{"model": "multi-label image tagger", "dataset": "simulated telescope pictures of galaxies", "train_examples": 97500, "image_size": 64, "crop_scale_min": 1, "horizontal_flip": false, "translate": 0.06, "arch": "swin", "norm": "layernorm", "norm_position": "pre", "hidden_act": "geglu", "mlp_ratio": 4, "head_dim": 32, "fused_qkv": false, "bias": "none", "qk_norm": false, "parallel_block": false, "inner_norm": false, "drop_path": 0.15, "patch_size": [4, 4], "conv_stem": false, "depths": [2, 4, 2], "widths": [48, 96, 192], "num_labels": 16, "init": "kaiming_normal", "residual_init": "scaled_by_depth", "optimizer": "soap", "beta2": 0.95, "learning_rate": 0.003, "beta1": 0.95, "shampoo_beta": 0.95, "eps": 1e-08, "precondition_frequency": 16, "max_precond_dim": 1536, "one_sided": false, "adamw_lr_other_params": 0.0016, "max_grad_norm": 3.0, "ema_decay": 0.999, "max_steps": 40000, "batch_size": 128, "epochs": 52.5, "lr_schedule": "constant", "warmup_steps": 8000, "weight_decay": 0.01, "adamw_weight_decay_other_params": 0.01}
Rows from block 5 of a small multi-label image tagger, named by matrix and row number. Rows with one number belong to one neuron. Each number is 500 + 40 x the weight over its row's rms, rounded and kept within 0 to 999. All counts start at 0. Numbers have three digits each.
After each neuron's rows are labels from the 100 images, of 14976, where the neuron reaches its largest size: "strongest on" is what is common among them. Only what is clearly more common there than usual is listed. The data: simulated telescope pictures of galaxies. In brackets: how many of the 100.
# gate: MLP gate (model.blocks.5.mlp.gate.weight, 384x96), inputs 0-95
# fc1: MLP up (model.blocks.5.mlp.fc1.weight, 384x96), inputs 0-95
# fc2: MLP down (model.blocks.5.mlp.fc2.weight, 96x384, transposed), outputs 0-95

gate.163:479472516534521488570532474543473541440520523505478543479491450480450541500431462490459531589474479509447520423461518476526527528432479421478488589431463494516533493464514493581490459456557520489458477554530540574496509493503503465524427512499538557500453465503394516433541508455499461504
fc1.163:569522539465505540530576468550502542501487578472592471508518531489522557487485563434499466532537533496447454452489571498527520493464450506464479542452489485467519534480505515516522547414488464537571461505529610527529436460548456493505489541469454459550546496491522550422466474518502443508
fc2.163:486468495463476486464443514457494490503463495476578473546476461544465443511476474424566395526453599555516500553491518515570481537510513517459519509478493523452527521510486462480506592535516474477533509509471479442458480518538509411508487578468537515493387471515484576487527560494476554501
strongest on: edge-on disc (98)

gate.77:572480531475444415486514486509530505462499530425421554433492528501555457535450478549429478564545509541520493517528464473446506451497528513474463466482500442545578531526480542471449534501430476486527546476496469420480533479455510550526529602468513505523501547489478466563531504453526464437
fc1.77:479555539522501534479529535518492460461513456515465543502542485497500517505481474474507556534508564486642394412537507456493502508457532539459490511480479475456452560464553510472486506464553522507486412529472490482531492553518541527495529477446458498556479595445545470463484515426556519552
fc2.77:517450447471543515502517418515523484532481494575514475481529483507497444593536499431487548477525517518422564503528485447501439412510449511531498468493520410483469522497560501516485470467479445454496515464508471530593477573456571478501542498503457578529500489508522522437412561486502484496
strongest on: tilted (58); two-armed spiral (47); winding: clockwise outward (39); merging pair (27)

gate.232:423455468500559450406535526520476517520466521416418466485477456453462465523528513468550523542490493525585478490492566527479513452441563461455534512537550463535464535500435520501517505438490522449458509457487511452516478445520556513501481528562476505489503509477502564542540587517503594507
fc1.232:572576490525446465538466426450479493445503440521490493454495509564513506505483458600473535496532442464447489469459528506501443496548486522591462520475445509480520504455513516501455401528543438555534535518533486565524478466451518441507519556506469507527517446469466480511459427482473429471
fc2.232:497514434554582493439444546523519462498508480502522491522567467497484490411557505504482538450529464523433453509546493525497527550435481554505446517473492522533473464546422511495510429470556417504576595480467511506484540453476452537516457562521547428535541465471499475523532517474511547473
strongest on: small (91); noisy (78); many stars (70); edge-on disc (33)

gate.180:541576451464485432467526486523559482545510548497518502544503508513487535546498518461529547491570493506458478443471505449476445525518487493469536539523476552477552579551511587418481451454503505511546557510460451460492597505542446457480541517548442521427424520471460428508457470498514500478
fc1.180:485451528514416574549480426498464562508525500500427504399494474513535487490506566543513455509469488459453613527537488512516521528421578473490522499499477511484513497477505441499496540478475495491442542515554514538526496534478560454498479479438574436552508461517486530452555574513546509551
fc2.180:418536477442564538457488473491507500465569547547526494478485574491546522500498489532533500572507538487453438470501519484498507520537477583456424522438526568469451523584579443490543513494484509481600465516477487495521450473473513499460450478471413552504478522496467495497487450449487472422
strongest on: many stars (98); lensed arc (25)

gate.185:504483462501504444470448524548466522590451570464521488541418488501471564526458470462520534504470541455483508478350477521458510584485503575518518538447448536471513518525489604498458524501527543475482489542473499467458564472487481470522462511468497512523471538515536476466437428521478521519
fc1.185:484512582459508527496495450460514486393558593494463451505523512474472445465563531520567490504527521473469511544557511500483552494514565518487500438497560448446456486543468376577513546505434472603454507490498485498520545483487519560478515497513494442524485465457528479481489525541487522488
fc2.185:495584503502482546510433490513572482570547464487511440558476477489584539521444567492459531382513509485512499511529517521529562507450532566513533521516481545533546461515560537488488483491450553538494393511519437517552489549455529547424500487476522509473478457454462520506506458552511468472
strongest on: many stars (100); irregular (43); edge-on disc (36)

gate.87:500500504510469517564483521512537470562517447505508504448523542508469513477548559500543426535461466481535562550509512480601550530473465500568551499511497539545520529439500499508480527514538554485441537475462393503470508464443475444443476458442433482488486480497550569460551545503391522502
fc1.87:518427510527446485465494442550500467434513538518483497474479505520482467469506483473533500487489482534443569450472502470505561485454461541427496503432549545470511431464490484560544408527471518500496514507539483473498538498572589475537503601500506471519477472525398480498573486394495533519
fc2.87:496594499530484500487522508472485519550491450449478453461499515455480508563479463458509462529420463465548561414498543518461525546428556462548505539471541552524569484488562433506493465526520527552473527506473516474485480524482462484447479500411463517446469508470422449521515595453477460552
strongest on: small (84); flattened elliptical (49); merging pair (33)

gate.97:534518466552539433482511416495441520537498528519549391508458459553505604511577462526453453518527540501543492522503530526502491535520473482534485462494407549499540470477471478512485390518499537435487568508497583501506540580555479537459525469467490539524481511498498477485528534540482541496
fc1.97:546585459463461434508530506454509523450458512432500440469510514484507471485503494479517528456533464545470539508548521418458469448447458522502494475452492528477481497478490451492515567483420502455530488548509515539537511574445437432506571577517522573518481518447389543513464491534538537476
fc2.97:465473475487468532494528545547504406474521498444468480495500533418510455579478461490523561422521461571463489560415564496549545502504457553464518541491494547495502401498587488478502523477480548455502536431494561500474487493474483521499541562589533510526474479513541515449527470444507523499
strongest on: many stars (70); irregular (32); edge-on disc (31)

gate.239:536468490526518514509454494470454377476529525565511441502446500488481570544456572531513461527489486560528531503489544540455540506482430500523508538548509547518522460447440506493578482507527462517518435544502503463494452533578513541564470540462514443519499430518527483574577522443556488519
fc1.239:492459524549524521488497483541518514473540546476589508530505495497459487502605542478486499554432436484525562553481467484549494467490477435613517600538463492489500493471488455450478522494488569479528577466514466539537468458413455447503525527525533444481478538522536533472483541571459521494
fc2.239:511435550411424480410520493541462499439506522471482496483472516505540490575505513545521515518537444535500503444470476569522470608479507514510544553518488490492581504514527472497537441514498566512530505578551525476520472514470444520470496520471502510456375516454443526492482549515526440461
strongest on: irregular (99); small (51)

gate.221:506505542489518486473492488468517506471484541491531518510500438453561476488382504484530396522533540503496539476506471502440572488501469459388530571610429476473493462475448497492495518425474473536465501543494547419459497468477465559469519537513513480501503550506482503504508567570548457482
fc1.221:487478562440473542465483535507456479377514481524483498441469481486536531546522531441540521488479511469601437452496478482518539526511531512448548524527500521452441502453435467542541457491531475400545514517510475398542464527507409515524525496517521565477547450558498524522495554519507503513
fc2.221:528486542512525526500557603502452519541503539487495510475520552494499465523569522550600406451481538475473481423485474494526514448468394547553496487543472485506501490509488531516513504483560507465501456509524469494588594539416513508507540549449542521440500447464497477561505460540478500522
strongest on: tilted (48); two-armed spiral (47); winding: clockwise outward (41); winding: anticlockwise outward (31)

gate.294:487535505554518470525469424481498461519456483533497486454470564519581541422488524498526474512490517582551571498501480528511474456546415521489548543503452499419433468473420465496507454574531479531518455498487512469477503584519438531543426494467440535486510500486502536500462447500576526440
fc1.294:524536497475483431569510477458479498541481476493498516474476486540546460491468514565475474457490556562611494533537605498519467511537450497411538509444548557472497558435480431553509521519499512467533511507492457430433495524481502555582503452463527533574549505511510553533521456466508515484
fc2.294:518558528490580501509505518470512577493540489479558471556518520489506544494542428479550504458490485614500415502523499459454497472529492512511473488584498466475477456525451415568499573463556425530486506504489547479490547459493492472486525503471468467470516527524533474498618480434544480438
strongest on: irregular (100)

gate.222:495561525484449531475513479520471546502542419514470550557489496502473466531464516464543390482523500478524483532460575547500539491525540579445461542445417503513454565523549506489510461521519597558528537451467550488509483466446423527503540449465483515504464467509469437546466532433496490514
fc1.222:461514491496533554485491414514478446567574432491436505523453491499526521496539473514468541478514495574587500478503472490541512512551528528476458517460487516515487480515540414485495543469536447501523516552576542470499504536348465498518530494459505481516575520579471454531490419475507478516
fc2.222:466571438478489560450526508528445457481483485489483542445533536455566432505472502436461455453507481497541515513416514483534481519498500553411462537504479582581439495479529443525551486471535542533507486426523547475451505503544427497460457525538490534541507433559486545526555529477512474465
strongest on: lensed arc (100)

gate.55:568547465528516526521475475501448468516498455579478525489412484487503512507487535528470512516547452531475510420475420480511449489533468490483418539383517502470465472448507488483470578498576562492471465522525502473473487390444490443568521478504511527488445507468418473453516460524496494515
fc1.55:512501537482472442497585583407512476458518520481499504546530461525465592496500525480437457440462515539446542526519599556536446523480544530546506507519485493500528537453489561548530528506486479435501442481574513491505463476515469471519456547476510452572531497471518545549554538464557547550
fc2.55:565509497435505481467506532513508468403478539511509535506493555486468488526512539447522540483589560476531528470458430473482542567530446560400480519486531525472473477486520459520536499474465447516527510548506542538493502543514469601453598539502498521522489544584506499473582522462440505529
strongest on: flattened elliptical (79)

gate.66:453536527540513488497529454557539464446493566522531565550470455517515509545478511503477515584415430566531475442459516505493433508499459440388511520452521494377466411511487516506507489478510500456549508498447504474501552594463479493456491492449493490441523474512515506488468529525522491517
fc1.66:461593538561456494492496481412518453553502429494565517459483425468475524544528501510488536472550507428488480478481500456548458529495495473458518505422513523487504526454533518573500430473490543491520543496427572504526522541509472503461514532519506564546463545598474504510488535548477517606
fc2.66:511490497518481557491560523506543487577494519512426495464495532513483433580422514509524485486509548469450487571515484489502494476495568559563520497438520519486507524562482477452521578535584490382448505518503532498473499445480495491447524471492559557546585470498559494472452487424492481462
strongest on: many stars (82); flattened elliptical (41)

gate.96:490513560485526508518442475607453496483558454605469498432519500539458466501440476452459482480535513501563594585491509427532461541549545487478488516520528537485465508532482446443531459530438492406488511463492494473495556492525468534522462539448458542530451476464485558479508518480468481523
fc1.96:466539468551457457445444534531451554453417519438483496470500525440534467538552429497516544476454486530450479462490525449459539513550458516540515551524552531570570540518497549474459459456509415511509454450470580512525511518493481445570522472509540468547529510444491432524486515518561522485
fc2.96:432505516547509511533496395544505440553557486473556511536440473466484517464493541459475498488469430506470457500513439534520459451557435416495502472547492536507511575570526408510546502446519530484448542498497497531485497569504502553499545512582477528483516533478535523556486423487493432519
strongest on: flattened elliptical (100)

gate.60:523519466515501483497540521478431600519461489497488492444518479479516515554428578529492431482539574450555493498512502486505546541534448438474502448440480431552399472462560429510472502504562514483514564544515483496516561494510531542522605550491494508568504507450510518468511456532480528497
fc1.60:517557529519546523465453483547496482481532554494515499531483538475523459491468487500507513553498556437464461535538464458517488543421549515467504476531605449541505566543489501460472499472553570574550469482445477492534437524576523498473413445435548486556428477510507504498536574504479453547
fc2.60:542443524505495538522545556480533582501573435504469528510581460495488478442499481522478423463497510474522557551500519545488502491520437511451507498562522557502472459480524476478509502591507457470501481492559587514485519478426568476547548495492607512549449517434560533474536480474545538494
strongest on: merging pair (67)

gate.343:494481528486482493502539577510494533494419509497569517466492550444510456403530522543464505476467425455541521552449550549465462478462480577489588486507446559491459468483485520534458536491466465456487500514544489524515519492618492547491575459475474407496464484520463492442454507517531459493
fc1.343:464501494535473512485543521521480469511400550565553574522482538533505510581535497531483499479438506457447476537442488560540457483444512501468498418511470475499515525508518496536456519524488526570415492504558542572451519529484485528499520514531493458532480557436439464468471482392472432561
fc2.343:523545511610489502533487526493467513471499553542518539515493452492476477530487501515494476480615457477469523523461537466533546475482594504444519443498555550519501464467578422523516501549459469415503484528545502501498513452440505482401449505446513479486436452569528430479451494481522531491
strongest on: tilted (100); many-armed spiral (67); winding: anticlockwise outward (48); winding: clockwise outward (37)

gate.43:514497527462500470551448533567504516461496467539528449497540447493454486497414451545526439543497551549473504560482474480554533494499493533548513585455447529541461462473521550489536457385522486504492455540554507511506561436461559494531537554564544462450483446482519465491473414499461490496
fc1.43:523539471456525471478511523509477515568515563511517493534527481503425458516561519487461472447506476499499433415508518458458460433471524433495456494432493518470543502584464435583446555494514476437480547462484385486469444464539433509495428465466513536535490503512493496524509451497499424517
fc2.43:342488532482505518486509519582487516504456438520521505502524484497508536567511477492454512511494473427446532585486512501516518523520496458503420446514470448474554474421479486464539494508461493512458508541466482497531491428484553459489465474375524520507461506561585487455498514518536522464
strongest on: irregular (98)

gate.372:535585560518517459588553524425413462524406461467499534515552504465473495516532515551451555548554547503514491535534508481497497546472566517477558510458536513479500503470460514455507457462530477571516532495562455549463503456460576453558518522465460534470496502479458509534510469498578463545
fc1.372:462497466430455557546470514467557546472507469534483516503527485547505487442473390419520500441522546521549551493556530509516470456581502524498469480533515546494442561522453539541497518554500452450549511520550497428475496553540425515473452522504497487547418512529496567465500443500564479528
fc2.372:541475489480509433609485509496456497555481530506499499454489471494504504440487562557457521465519548468494468480436527465528448526523484563489537527514520496393485461570481477464521504441500546526435504554538449570592478537579522468492502436573442464509532541495509471480506510442547505543
strongest on: ring galaxy (47)

gate.241:530455483506529515502496512459515589522460569420487475529504437522438501508526546501527516465466518549539506480535520571407514505531472429516485586514460452497538535523529495559485481483462545549540464498595473465537454519573522482502472513501447500445433576499554516456516541526470561442
fc1.241:534411455470450504536536509444494467521544471496438524475534411521450483562483467504494489534483458550431481562528471512554594485480424538490541477575489466529485478540504517490498509527472459466510564495440560565505475542585469491434507482404498527480502448534477476540511506465547516472
fc2.241:553478483518514471484426495535499568519501555482506493508488511503562502569408523507539469505528541547511558434526488462501514506497521466483505539453475558502528466407457586513503536523555474531473562504505465580479455579484498543477501478559478434558499577526465467578503575473469489559
strongest on: tilted (50); barred spiral (46); winding: anticlockwise outward (40); winding: clockwise outward (40)

gate.368:523521435496509531511501502452466481487552520535428501519544518538496466548514501518479520426490561496441469485539531492456433456576560485587550536502483493550539485508501436487473416505523491555499497569468494481476497484448473548490541495572577449533445549528450480476463427556533566562
fc1.368:503509570515471493481493596544480540521401497488486523497447457493496526561468523507517533534491482501505392535477532512542500543493418499472413481432497543541516573451445496527518518454555458472462471421545519538513519456509526518522481469445457520548514478464507579571508511554518429486
fc2.368:594578484510482503590531489569555533469542461486520487544530450497463575504475537504477516539530513505492452542499543469505505462438509570458459442488437537526531531467466481516536452536486505484462575524491450552499449410528485506475450477505467462475548620510478454495541524481523526456
strongest on: small (88); tilted (54); ring galaxy (50); barred spiral (41)

gate.278:474525437518495521420499517571470471543500544478504532476390529435510497467532484549534489489560544538524531494526545542525435592429534558467487514493514465571461473482511587520581493544448509504496464462540490511447513527544525477504434507510527436526459491491543498542495583440538494518
fc1.278:536550517544551535487438501448479511466561547503503521473461465563553444495450549445458520459428414452516490507455487405464579492475453447456462434433436575532458471504479489498510490528505467526490460466484449560489481466461508427520594476493498508484476486484462515521477508540542507485
fc2.278:556545507459490520489392453464515487421490542433467453482474551520496487554530532527514503489490481531489536577460533494470555530443508483500466494491478549582487526505443498512588569467495547514398448447480475542553483486524481479434484556409502484504468508454542507443498547547532492485
strongest on: irregular (99); small (58)

gate.227:501559552430498594485523465506473479454507458505504545467452487496488482440474571468551519445465483486444513482510550535494438469505488488531487491495494553493443514418549460568530477461466445546544530517527548426409499513548598464495535516429554504444457468456517508472537518506557513475
fc1.227:444479457518451561525401446492445480526595553450470514482421451531487582568557469494515532440552465495461506447384505499543488496520467498489517441545441558510518500474468457537544540482482481526532567519484519530474535492526520474449492520511508496497507451488511496520551526510508591497
fc2.227:516503478484521481519551488522489534524554529476463593458548392521588469535548470478584530537520427559500453488522553496486508504488468525434522499437429494518533526460534502493491477410428487430514493568474504486562531494445516463467442484489499478500520478435524539500530525556537468443
strongest on: edge-on disc (86)

gate.245:590582503544540575531489427492500421534516517480502542527537572517499468494508490548541533487570470528528486507531490493462412555486488534506523543479459534542425518549461510500584454488481519565576466475548476464439482489438526465498528533427447564541519465496475537458512482464514503518
fc1.245:498521490560584520543507481442439522492471522457500516521409467475467520479538528495543496470539567433508496565558495450541474479425505551543486474454493513493511498551496457465580414494526508557483412470505517513551506501414466519449526506522504503592486514541516451506501484565460462574
fc2.245:503525469556508481445519456550446511488462488503472476537517472524535482556474480537492453523480538478493459525427521492564529560470473515431553489505522467528553530470411502474500588550527481508498437554481482447463512475437478527518377521526552484519453578465447486543556413530532470482
strongest on: merging pair (82); noisy (63)

gate.190:458542493433513468462377531470484523464561485479556467526556510523464463518439487445506472539446474449511563508515515542550498463546492550509530480535555419567508559490490535531504457492482453494478498460483582508538539456529541538494448477471465470460528553550471484484526408510497582479
fc1.190:526506525497471491456478508483533591467519558540470419501545479497548460516533493420504474569470448466458498560512516480467529447473510514513591505519528475487542437466505605523450517508496462465540439463595538515505535528499522545539501473447506468493474596546511448511549512539492540421
fc2.190:492499513560499486523562468532417438447527489432604479472522546448492527523547495590467569498450565494496498522524554536501504541562470459469499494451451490457517500548492517424516552528518466495548504470454490424552507448458473486578465486545408476506467490483521497508496464492521441450
strongest on: tilted (80); barred spiral (53); winding: clockwise outward (39); winding: anticlockwise outward (32)

gate.291:569488507487497465530457484532528527494550528511435506403499570508471596597486523496500515525507563581516464493543520504543562523456513527499510538430437517508410476414494441469512470488494537527436523551562465497492554528503525549509514479532503511498529457492538465520460492546432429478
fc1.291:514488521563476495529500489438530488515579522554507475418511552491487522572510557510525536566502510551457493500545534555572590523535506510532428493462470530486474471389465485475531468526462497560507495539534462447540560617452529542509546458521457482538519444475522502513474525473475473523
fc2.291:494503486529494571568473498513456503534477507480511432516519501567484443492456502477564511500459451592468495486540458493516554437490497517526510622553490527499519473371480468499488470490520545517511536523534495494505518429445475513424580516470458482475464537544456581469442538492456498532
strongest on: irregular (100)

gate.336:549513480496489559489466523543485489498490512537491529576456558497488464513499531444545426532515475440470501516469466537491509478499490529462468527413457446624429547568498521478479442467463463490531470460513508532484557535573468457538503498566527474560470491497458420560468565459568488484
fc1.336:533539505519462435462504496453531463467508498527522430462485474574466559486500455456476558508433477519493547437493529492492469541497525480484575556527493484489438516468437451526439458554538431504499558630478448496536423527497485543476495481515533492517536457490503511424489414489436511473
fc2.336:445417473526433493566458480521524535539448446471506498528515489458523472506474466461563466522495475442515472547555425546493482557492405478539466446509421469570582530500507507475490484495470523455513516511586452497554504521561538541519465536485528489551537524505475430519432483453471444519
strongest on: lensed arc (100); small (100)

gate.226:572600498506533469519522557475506517444480493473456418485489582507476545475467454489458535485517410431502569495520562549516534472580514485516506565487531472493484488465536487480451518487502491469548508522487466427454493581445481488445420546452487499497531523432452507431526511494461547475
fc1.226:539496572577557468516441562460540463486497543535487485478583572506520480499476477476462537494470485498560441586529602461569471575563514561530599594490499480489473484462528488521454553522469529503461512562509487440518539498523522522471507504462511509473521542483503558488484504539513480482
fc2.226:504469499530480529493525414532546471450512476521473516516530420531526547453501574541477515536549562527461554520554386494522494504472470465507460424481473512526473473460506492491508524539442474543466415533436490594559501467543452453539569478574493568519477480550499534545520502476517526506
strongest on: merging pair (99); small (84)

gate.63:489538523541457457550438494600538468509468520473548481487450552499501447501519490475469541579515518490499505476463512367487497558500478464528533567475570509473511486485455491453426558467546483531409516507531473495474513496488481405471502569454532464467464534519516514486546528484409518527
fc1.63:558563510450595537507481493484554581497556455451527495553510498429499530480389455551465462539513428490503554482463551454481491504498524490449597508512523468510529512496527596457501557544484546525525513527495505465533515531506539494504499513513434440498449502506449561464554504505437462507
fc2.63:483509490553531479494559466575536494529523545560422549513519453553476557541525466526536552540442447523557531453470470456519464469525465549493507496564527489558518500533505487485559516552402537507424475518480482490450459519448506499546573539455495509466511458575505527582488477478544563455
strongest on: merging pair (79)

gate.10:492583554512568512485469457450499642583517423519512480480476511511542422465510498520538482498495495470502426444549427503500470498465602478524486499519478456499454491514519527485475508499465577553458463573482506470514558518466446490525473521534545444484478518501525493565496478493449552474
fc1.10:535548575545494577548503471429471596636499528506482461561504506511515451491600545481530500463490539522510472464553503578486461530492575449510491524533497457470475493523559514488512513463484553506514453514478569521552518511467504536555538522543496461468503541485529505562517451476465549476
fc2.10:513516486572443525453570537531463498542522520541522475449540507378519506528568465484485512515517493431558448559525591519471550484536489444483520519501467496501445490571512495538441471518472524518484510546427498468486570463471532552474500473449587541486485511429480496460426491529471500550
strongest on: flattened elliptical (95); bright star with spikes (58)

gate.350:512498522480505502525481415543511449473476387514468511489574528535432509479476512498462464504447512547470507471476564442483492453462589477505463503463461487482550493464489523454498467552441565415409517476495458438513463534589483482502464476546508531454485499588448498479532509471480447472
fc1.350:464495479510529525585506509418500522445513575498522444436449515453542535522503557468529546469493445480454492551440505601554518523491402506565523429490521490503545478568495472455513480476593459532529486503506505544466504457489479535439577543470489470511547522489464480458458460511525546514
fc2.350:501483554428490461471587405500494473541495451486464540472510542494541508495478496512436491492571573489520515473617497482443466416527541561479551459492486493446466490400520467459528573500500523458436501530512498491488518500527477484505415506536558505524549505500532476504552562545530475476
strongest on: edge-on disc (96)

gate.332:470523500573487475564507510473504519436552483472481529496494528511490560537420463557579537502579438525472478501482447567541474525472455576535450511447489464479472557422511562544539575464484512587485470469489507544523543508545563464522520478515513453516489466529529512527507603506496492451
fc1.332:481503494522451495441616523559494548497535488525436521535569540551506504464434539517504541480546427590506466537503481589455488552488488516554515518459554509514508597570487527542455551583485492488502481506531507558451497522511464460554461542506470537483505454505551461478516519496531513440
fc2.332:532475529512455464439541458485530533486465498490502508506481435451578530580589539522500443448527580531542475471482543522443447469510513469521527577546549495505445504470541547493496518541511461561445544538425511520510512488528515542454397518504473535528498463481533438529469522601476507503
strongest on: small (70); lensed arc (32)

gate.375:421489466474450616498493513507373504510529454550556434502535485538470486451465489511493451472527463508503441512504464479501478432459506617493536493479542540509500522457526544452512456420502556550543489512466503523507547498527486462500454540526447449525549540458482419502486471494473481473
fc1.375:505541529541485584529497493478530458464510489531432501482523537489514517550515536464524424544517514549473480557510448517546550526487504553440536536438550503549457468569478488513569532480537416461464498456429546555449460553502515517451495539570481528565513507525471488491561620491512520474
fc2.375:496514558498533487526517531463498479535487554549570502519509517477535456442513526534416510472432515481459485491461486587538409485446507524538511507458530479533520479485421453548415408456522476552577490463424465500518508506559478521511482496510590507468416505532568500533464536514495537505
strongest on: small (73); two-armed spiral (41); merging pair (40); tilted (38)

gate.286:496522540462518519482460472473468517564484493536513445464471579452454507496507540443464471531486564455484538485470518435470542522443496505504534468529453490507459556513465449438460443501588581446563441477548558420566473481499494488559538514490531545494442421540516446496466441473501509470
fc1.286:462454445512498534556539550553499489457534622573509537487486457496453465508507451516536512488515488544513497514498507558585416488435535467497483546510520522572550510497501483458532493531380484561566513486445480505503563528490532487443490473497465542548498527502474600467501532476479544498
fc2.286:499446504473530497541571521523458501495486453453512464470593546568449438427554520489455475544532523481514493548483508489555519498520504470515554471522467483514609477553501555520478504447502428474502518546469498472439512411466490471469495428526575517572505472554526464559503479421504463474
strongest on: lensed arc (81); bright star with spikes (71)

gate.189:550483474484512499549491515602468466450485461504587504461460487574449520551444460584485596513524531481489506523473477489486517393503497529485473493485477488503479604477446589502506462506452515517439480475531550402544497466483494502471477440479467451509475525495525483480468502456462546541
fc1.189:520474531512478477504489488548511503525404486439503577487417476504492517574520507502443525508543548500525579537472523483451474418468379506508519461511542429470421550506504441487520463565537538592482531487520524474508483546487569563475496513504538534514458480499510454554524511502527434483
fc2.189:480430506485436519507472543534515486398536521512505454480491448496511548516538578452490444478465559444497431456560521576470440518503555545542487498471474510467521509485434447535525562467481562449523519524488552522482509554508484508532531523496587547532484545513494519553398532529505430479
strongest on: many stars (77); irregular (65); small (55)

gate.338:563534518514530496459496482532489526522530548525533483544567439459494532507562477498458488440496545482476558547516438551474508474530529529539509540525501534548491489577449541428503489539473582491503495513511547485526528539557534509496452412513546512410552533425441540474506543509545529388
fc1.338:586552480487496451441483522532480511556574509508532498432550435484549527460494439411539512450478534482503581498525474561515478488523519497555480504489500555527485509545486489418437486594480529497540523470539489524530525495567518506430482469531477559469484517479410537543533568499522516563
fc2.338:492477505550460511486551443477507517470496489467513412518558552546412453598424530566516514499492527519503539485530505496528537512549446427570501554410560512482452459542513544569525511480458497484535508500562506499509492439501459524464507522531417453488523541498513471480485453454413515528
strongest on: irregular (96); small (77)

gate.268:420544447497501444524485505497486488508555511500509549455479571467456525518516511453484503483541518515486504470439446449440514473542531502538635549518472513474519566459458535535452506493462514507531402505480515533525488486435519614471466517500452435497491535500490504509558512476524468389
fc1.268:495455510494518500445455595483508468509492461536489494583447497399510479527519488495537517515531484533486446566465457556527568533479422461486425480498486587530433448459542563531499483565477527529504515497435435489525424505554507470489479511479497491483477550508484508459457476465503396530
fc2.268:616507504496496502473522473523512511483500552457524491535468506485551549465476474487518534483567503518557472450486617463478579498544566551546431485511577503487517457511504580454470494515442465477508567491429551491482545508463546489450495559534463552481519510469510411501543448518543497533
strongest on: tilted (89); two-armed spiral (84); small (83); winding: clockwise outward (60)

gate.251:502511501525624501474419514550500489480528535433539456447490551476527495479560429518462483496543498415559512506462491458550510460480504465498534439510449583484512527537497537512495455480521601454480482477534516531461459491616471509522587514481476489527483500499447484526539511540519552540
fc1.251:477532504520563486477549539441423485440429443475460528528457495457470543514467464515477458577500493470459491467477456522529525519479559480544526553558457519477560522511450509453499465450409626465516486521521514541537559514490482503479440499519587505499536469489473485550419496530474448481
fc2.251:466500490533483475495513567483474445491471550476521535535566559498503497495477603534503513406503503534495511541599560498440522484568483477460480580525480463512531520472490484479514464502447459459482490523528471549536526476488481434462500437462532509518423548605437473476490429488471421477
strongest on: tilted (87); many-armed spiral (39); winding: anticlockwise outward (39)

gate.273:514529538531436423454488485497480442512592418540560481510530498563446475501556474484556523463437480471478526532541485476452453457497522528580532507523527552533523474475498558487493529433443528526532481480531527528568487495539583489475413501475546538449569426516531512472509513511455467534
fc1.273:472536515458481482494507496558530505402570485497463468445536538506459482540479490509514505475489524543467538548464425495523483519482436504523419459530458540495509456555499569580522503460511532441522500501480554506497522563613491540505435484414536517440546514569494522482568525563465462468
fc2.273:511549471570502553538450487492452465482499470512427484521503446494498476481509511553537429420505431483528497475573525476471469470528451513497499580417535551491449527547507453473487469510447513536455544518497517419552576459522505498466494475431420569438514557520525434445495491528481523505
strongest on: small (58); flattened elliptical (32); round elliptical (27)

gate.51:549480501471581502472534479497508524433547532531446437467465440546506480540488480469555536557500429506510547494439535535523500468423432496462446532487529481405444440429428461512439562483533469555455499497531485517488520541457467534483484434523523519520495430513453482513538552561495518492
fc1.51:529489605564501462574470473580550390568498531491508460519447568465468536512498497490491435477463496541488441481519473462434508517540526459434512547473490512563508453531548503476464472497469471528529525540482461519577472502513550481454467506479481508534467596507467504455440527542494450533
fc2.51:485488483519507485537508472506499550517461539474539463458457502479531500456449517479474483466528504524511502511489558548448540467565553440581501452488487450480509484506484544495492512545449633621493570545559502503466425511511484526566548547516514445577522466527462536519445548517466515439
strongest on: small (89); merging pair (31)